A small contrastive image-text model, trained from scratch.
Model: encoder arch swin, encoder norm layernorm.
Training: adamw at rate 0.0011, 7400 steps, batches of 256.
Data: trained on procedural textures in two colours, tilted and lit, 195000 training examples, 9.7 epochs.
Rows from block 8 of the image encoder of a small contrastive image-text model, named by matrix and row number. Rows with one number belong to one neuron. Each number is 128 + 32 x the weight over its row's rms, rounded and kept within 0 to 255. All counts start at 0. After the name is the row's rms in percent of the matrix's.
After each neuron's rows are labels from the 100 images, of 14848, where the neuron reaches its highest value: "responds to" is what is common among them. Only what is clearly more common there than usual is listed. The data: procedural textures in two colours, tilted and lit.
# fc1: MLP up (encoder.blocks.8.mlp.fc1.weight, 288x96), inputs 0-95
# fc2: MLP down (encoder.blocks.8.mlp.fc2.weight, 96x288, transposed), outputs 0-95

fc1.247 126 [169 174 156 118 137 155 126 104 104 171 132 180 137 130  98 182 156  72 106 114 124  51  88 207 143 106 169 153 105 159 191 132 137 125 143 134 121 168 152 154 152 144 181 178 153 114 134 180 111 123 151  89 161 111 140 119 149  90 155  92 166 115 113 130 180 140 124 142 174 120 189 120 100 139 138  60  73  70 115  90  91 127 136  88  97 158  92  84 126 137 158 143 133  99 150 150]
fc2.247 113 [109 150 114 159 120 164 147 163 104 122  86 144  92 151 192 103 159 158 139  89  68 101 167 146 123 130  88 140 132 180  85 127 166 160  80 170  90 201 138  96 140  83 105 186 110 147  60 118 124 108  96  94 172 110  98 113 170 128  81 123 112 130  76 165 131 156 133  94 147 142 128 185  82 138 114  86  88 129 175  98  79 106 119 164 105 170 162 152 170 145 160 145 108 124 139  96]
responds to: pink; purple; pattern colour: pink; ground colour: purple

fc1.42 097 [136 122 127  74 162 141 144  99 199 181 161  84 150 174  95 151 129 106 133 118 106 155  95  98 153  87 150 139  90 131 175 181 163 147 117 188 149 154  96  98 137 152 163 183  83 132 129 170 195 153 158 134 161 131 174 159 130 139 101 185 137 133  79 139  85 140 154 135 125 149  93 141 147 128 136 102 152  77 118  84 114  77  70 164 106 151  71 155  84 151 126 141 125 112  90  74]
fc2.42 095 [100  88 113  70 142 119  76 160 100 145 108 157 143 135 154 125 174  70 113 174 125 173 107 105  77  83 101 155 155 125 103 128 112 146 201  43 121 165 127 139  97 130  88 153 104 192 150 192 117  86 102 112 110 149 124 126 173 112 161 141  97 104 117 152 138 135 166  86 101 126 127 115 171 106 107 151 179  73 152 124 177  79  99 132 111 117  81 121 155 124 132 159 177 185 118 151]
responds to: blue; ground colour: blue

fc1.65 092 [134 112 143 182 158 165 195 171 121  40  84 124 102 163 109 184 118 117  93 163 148 184 137 128 141 130 124 133 175 108  89 168  96 128 119 170 142  48 138 123 123 110  89 131  63  93 142 164 120 125 154  86 108  82 152 159 106 149 143 151 155 135 175 130 123 121 134 133 118 170 205 147 111 172 146 110  79 116 149  87 136 129 149 200 107 155 115 131  89 166 143 144 136 149 150 169]
fc2.65 099 [139 127 145 133 144 147  83 155 102 148 153 139  80 168 140 150 136 187  85 190 105 110 109  74 150 131 117 125 151  80 134 161 160 160 200  85 141  66 108 115 122 138 152 166 104  95 188  85  79  86 123 117  88 128 213 136  81 119 101 100 134 164 146 104 115  90  93 112 116 142 165 173 152 114 146 151 170 187 160 135 116  98 134 113  84 150  82 140 147  82  91 121  85 104 146 152]
responds to: blue; bubbly; ground colour: blue; rays

fc1.197 098 [129 115 108 102 120 168 146 131  72 128 140 110 135  44 163 188  97 124 111 110 118  99 176 120  64 123 154 128 101 168 116 104  95 160 105 180 172 136  94 176 126 154  79  89 172 130 148 187  95 100 142 134 128  82 134 162 149 166 123 108 124 131 160 175 118 159 184 129 164 108 161 127 101 136 155  81 150 120  93 129 118 141 138 171 108 137 160  79 221  85  96  82 131  92  98 131]
fc2.197 094 [152 136 169 121  93 191 135 127 110 138 138 153  95 135 131 179 133  87 160  87  96 102 173 150 157  86 152 114 142 133 136  97 125 161 130  74  71 103 153 111  96 165  88 177 132 145 117 172  97 174 118  38 140 155  76 166 185 136 130 155 131 157  74 110 155 106  78 111 126 142 133 149 106 136 106 158 175  78 146  63 111  79 114  81 119 112  92 177  83 117 134  97  86 150 128 114]
responds to: pink; pattern colour: pink; grey; ground colour: grey

fc1.38 086 [139  99 184  97 123 150 146 150 106 141 158 145  79 105  85 163 159 119  91  75 199 169 176 166  75  75 119 147 161 107 163 150 101 145 142 103 143  92 134 119 138  73 127 142 157 148  98  66  76 174 126 115 123 144 127  94 119 190 155 185 202 102 129  98 119 154 113  91 159  86 180 152 161 162 130 178 113 161 146  93 122 156  78 122 104 155 129 139 106 133  92 124  98 129 154 153]
fc2.38 092 [154 140 155 150 103 102 134 136  83 148 155  65  80 175 183 160 149 165 136 130  77 183  72 112 158 125 108 152 182 131  88 145 171 133 153 106 130  61 134 154 132 134  76 156  96 149 174  88 168 133 118 107 141 100 106 169 165 100 170  92 153 101 124 116 155 115 106 153 113 162 141  95 156 129 155  82 129  86 121 136 145  66 107 133  91  92  92 104  62 142 111 202 156 168 142 105]
responds to: red; ground colour: red; orange; pattern colour: orange

fc1.161 106 [ 92 122 196  72 133  95 155  82 107 163 127 126 131 128 132 123 161 132 178 101 122 171 133 207 134  94 116  87 135  67 146 163 182 166  82 142  87 184 117 139 150 141 126 138  84 139 148  95 148 176 132 133  85 135  85 125 147 158 162  76 110 151  59 156 117 149 154 118  97 163 111  94  77 131  64 137 104 119 125  96 150 102 142 173 172 115 134 111  87 116 110  92 160 121 156 192]
fc2.161 105 [133 154 158 152 162 164  75 119 175 129 152  78 128 151 135 166 125  98 152 130  92 172 103 147 126 104 145 107  81 166 129  96 143 121  81 100  74 126 115 115 107 121 146 188 154 130 115  93 113 164 158 115 102 164  99 146 163  91  83 159 181 109 104 150  74 133 138  90 155  44 107  73 173 128 124  53 122  97 124 102 161 143 123 138 166 139 102 160 108 130 188 172 162  93 139 199]
responds to: yellow; black; pattern colour: yellow; ground colour: black

fc1.62 100 [156  83 134 162 138 144 158 179 185  93 129 100 149 149 143 198 183 147 123 101 163  82  92 133  61  99 132 127 146 102 111 167  54 133 161 159 132 135 138 156 113  93 104 182 126  94  87 157 122 193 141  92 144 149 152  81 169 104  91 159 156 134 141 127 129 135 144 130  58 167 191  81  97 152 124 136 129 128 159 121 105 164 112 152 105 200 108  94 133 135 160 161 146 119  90 153]
fc2.62 098 [140 148 140 133 180 126 174 127 169  94  98 174 103  91  89  80  46 186 108 113 171 163 157 150 106 191 131 105 142  73 131  83 137 157 116 154 125 116 136  88 136 134 111 159 154 137  90 119 120 108 149 133 150  73 146 132 142 129 122 172 164 108 140  94 140 125 145 143  80 201 113 120 177 150 191 169  94 143 118 144  90 108 175 113  65 131 150 124  98 169 122  95 130 179  63 109]
responds to: red; pattern colour: red; orange; ground colour: orange

fc1.54 104 [127 155 110  74  90 109 177 132  93 125  95 178 136 123 169 165 165 178 175  82 108 112 174 163  95 125  88  76  97  92 169 108 100 175  66 170 116 131 175 184 103 120 119 172 134 112 141  84 134 175 128 134  88 132  92 132 105 193 109 111 167 176 132 157  92 144 136 127  89 157 118 119 155 109 105  97 143 134 157 153 122 100 163 178 107  99 151 206 143 114  91 149 140 171 143 135]
fc2.54 097 [101  54 164 179 113 181 145 167 107 106 166 131 165 100 113 156 165 159 190 113  77 163  86 126 157 123 123  83 113  90 109 103 160 109 111 130  79 194  92 154 136 164 189 169 151 145 122 163 204 129 157 146 120 101 136 142  96 115 120 141 103 117  75 106 151 148 151 113 156  86 168 112 124  87 150 115  99 111  93  83 122 175 168 149 148 172 129 152 136 144 173 145 178  88 156 148]
responds to: yellow; ground colour: yellow; pink; pattern colour: yellow

fc1.108 101 [115 120 112  74 190 124 156 126  75 151 120 149 121 156 142 111 106 145 202  83 140 126 121 153 155  91  68 148  70  98 137 110 105 172 113 104 100  97  99  97 105 151  98  83 153 142  82 137 126 119  83 168  86  99 141 114 123 128 120 139 159 179 103  95 116  93 164 152  70 175 181 134 143  73  88  77 105  69 123 142 141  69 181 156  96 167 137 161 108 184 131 164 140 132 128 138]
fc2.108 099 [ 95  94  63 199 132 110 117 166 106 113 111 100 113 126 105 125 118 141  92  92 141 161 131 106 114 145 113 103 159  97  94 147  85 122 169 158 112 105 123 154 105 141 145 117 131 136 165 181 163 180 152  75 146 172 168 162 148 119 130 146 113 114 166 106 153 150 142  67 160  69 196  44 138 108  63 119  89 104 127 152 148 174  98 114 100 177 145 185 133  75 174  91 118  97 131 128]
responds to: yellow; purple; pattern colour: yellow; striped

fc1.139 085 [128 163 143 134 128 124 173 104 176  56 170 176 179 146  68 170 102 138 126 119 167 115 118 107  86 137 150 127 143 122 149 101  67  97 128 101  89  70  98  91 137  86 118 115 152  86 194 134 125 160 143  33 136 114 144 102 150  85 126 138 176  92 180 116 146 152  84  98 147 138 151 159 112 183 176 168 141 119 134 106 124 116 154 146  67 149 165 141 122  77 136 130 122 125 148 177]
fc2.139 089 [155 160 114 148  92 158 115 142  96 134 104 130 172 185 157 136  91 181  87  91 153  80 164 126 131 168 117 170 135 162 132 148 142  99 167  86 158  95 143  96 134 157 149  97 143 143 126 150  88  96 128  85 113 134 181 113 141  78 140 176 176 168 136 107  94 161 102 186 129 110 154 142 173  94  72 167 119  81 117  97 176 140 150 100  88  81  93 188  94 156 123 136 177 108  67 171]
responds to: pink; grey; ground colour: pink; pattern colour: pink

fc1.73 097 [153 181  90 118 145 181 151 199 118  74 114  85 134  68 151 189 141  95 181 103 104  89  87 140 128 174 100  80 172 128 104 110 142 153 139 146  81 129  90 171  82 136 109 150 182 188 139  97 158 147 147 140 155 160  78  68 159 109 106 163 170 122 167 158 130 107 148  72 160 131 123 101 127  78  97 176 111 130 102 118 162 153 127 155 144 143 143 138  92 129 145 110 133 154 103  86]
fc2.73 095 [151 163 209 112 129 133  91  73 126 136 153 139 105  67  70 135  64  98 109 150 167 127 163 131  99 143 106 129  83  92 173 146 148 157 123 147 151 158  96 183 186 120 160 174 141 125 101 140 137 120 132  93 186 108  74 135  55 113  74 140 123 156 146  96 150 104 129 104 110 107 155 128 110 191 134 103 174 135 172  94 101 101 117 110 181 114 157  94 124 184 152  95 170 135 107 116]
responds to: yellow; ground colour: yellow; red; orange

fc1.83 096 [192 139 120  87  83 103 166 136 148  77  84 159 125 185 116 114 160 158 154  84 153 164  78 169 102  93  85  88 202 152 144 179 129  84 121 172 168 125 115  98 119 145 196 155 102 153 170 142  99 105 130 142 159 148 112  94 118  96  95 110 127 150  91 121 150 105 127 127  99 157 143 143 138  73 123 147  65 156 138  59 124 140 105 166 100 137 176 119  84 116  89 159  94 114  88 147]
fc2.83 098 [ 95 114 102  95 149 169 102 133 149  70 151 143  90 100 141 124 125 107 167  98 163 172 119 171 150 124 160 166  78 157 125 147 117 123 142 123 138  76 139  59 152  61 127 151 126 133  48 164 178 165 139 160 111 173 116 135 100 116 160 122 151 100 136 101 160 122 166 126 173 145  80 126 137 100 187 109  74  56 171  44 115 117 124 158 144 150 137 127 111 104 133 165 158 141 110  70]
responds to: yellow; blue; ground colour: yellow; pattern colour: blue

fc1.240 097 [142 104 156 130 105 130 106 102 158 140 115 113 122 104 137 158 169 120 139 182 119 134 125 197 123 115  67 103 155 135 182  93 151  90 108 165  91 162 134  92 176 143 102 141 113  89 198 195  94 176 150  81 137 133 174 121  99  78 130 176 138 139 116  81 173 142 119 128 147 175 124 108 135 100 138 135  60 148 142 117 133 159 109  50 119 167 150 130 190 114 198  99 123 114 140  73]
fc2.240 103 [ 92 131 193  95 132 128 202 146 125 159 136  72 134 114 141 155  84 154 125 127 106 125 117  89 175 119 119 125 149 160 100  73  96 113 100 120 129 146 174 162 173 136  95 122 153 166  97 136 142 154 121  99 173 120 105 108 173 149 164 134 151 163 115 172 132 143 144  79 158 166  93 176 120  77  95 156 105 141 170  60 168 149 105 152  88 113  72 115  60 142 166 119 170 156  56  97]
responds to: orange; black; ground colour: orange; pattern colour: black

fc1.128 092 [176 136  91 172  53  87  91 112 171 141 116  68  98 140 111 103 171 183  69 191  63  97 125  92 131 146 158 129 142 106 146 159 147  70 107 143 104  65 129 181 114 152 177 104 168 158 176 128 112 123 110  90  85 128 151 132 134 135 130 126 130 110 128 139 172  77 125 156 136 191 150 148 135 134 129 122  82 122  90 121  74 140  84 176 122 133 153 159 114 169 176 142 137 159 138 148]
fc2.128 098 [117 117 135  75 135 155 116 170  97 183 161 169 138  49 101 121 151  73 119 119 105 108 174 164 139 161 148 145 103 134 128  74  77 145 186  99 126 117 134 138 148 118  36 133  84  94  81 175 135 135 159  90 106 205 126 105  91  86 182 195 151 130 147 106 116 132 153 100 124  81 106 159 166 147  91 109 101 129 138 104 144 134  90  95 136 128 139 166 109 130  79 135 150 166 132 148]
responds to: orange; black; pattern colour: orange; ground colour: orange

fc1.225 083 [105 156 162 115 141 103 125 153 146 127 160 148  94  92 123 120  96 127 195 135 187 170 166 140 121 148 104 118 144 113 151 113 106  81  76 183 154 137 163  93 197 120 142 122 103 166 192 113 134 179 105 112 132 179 141 109 133 129  87 178 172 164 139 126  78 127 134  75 125 177 160 147 139 109  72  85 169 140  99  67 146 191  86 170 124 150 134 114 166  94 168 112 112 160  79 137]
fc2.225 086 [124  75 134 162 156 174  76 146  98 154  97 103 172 123 125 163 146 184  94 111 159 171  90 104  84 167  77  82 105 142 140 198 145 150 126 135  72 164 134  95  83  83 120 155 138 186  74 160 116 168 144 156 156  68 138 110 176 151  95 102 136 117 119 139  88 146 152 157 104 107 131 114  81 166 133  95 108 153  71  94 164  81 141 132 111  90  81 110 101  81 147 128 137 108 107 140]
responds to: yellow; black; ground colour: yellow; pattern colour: black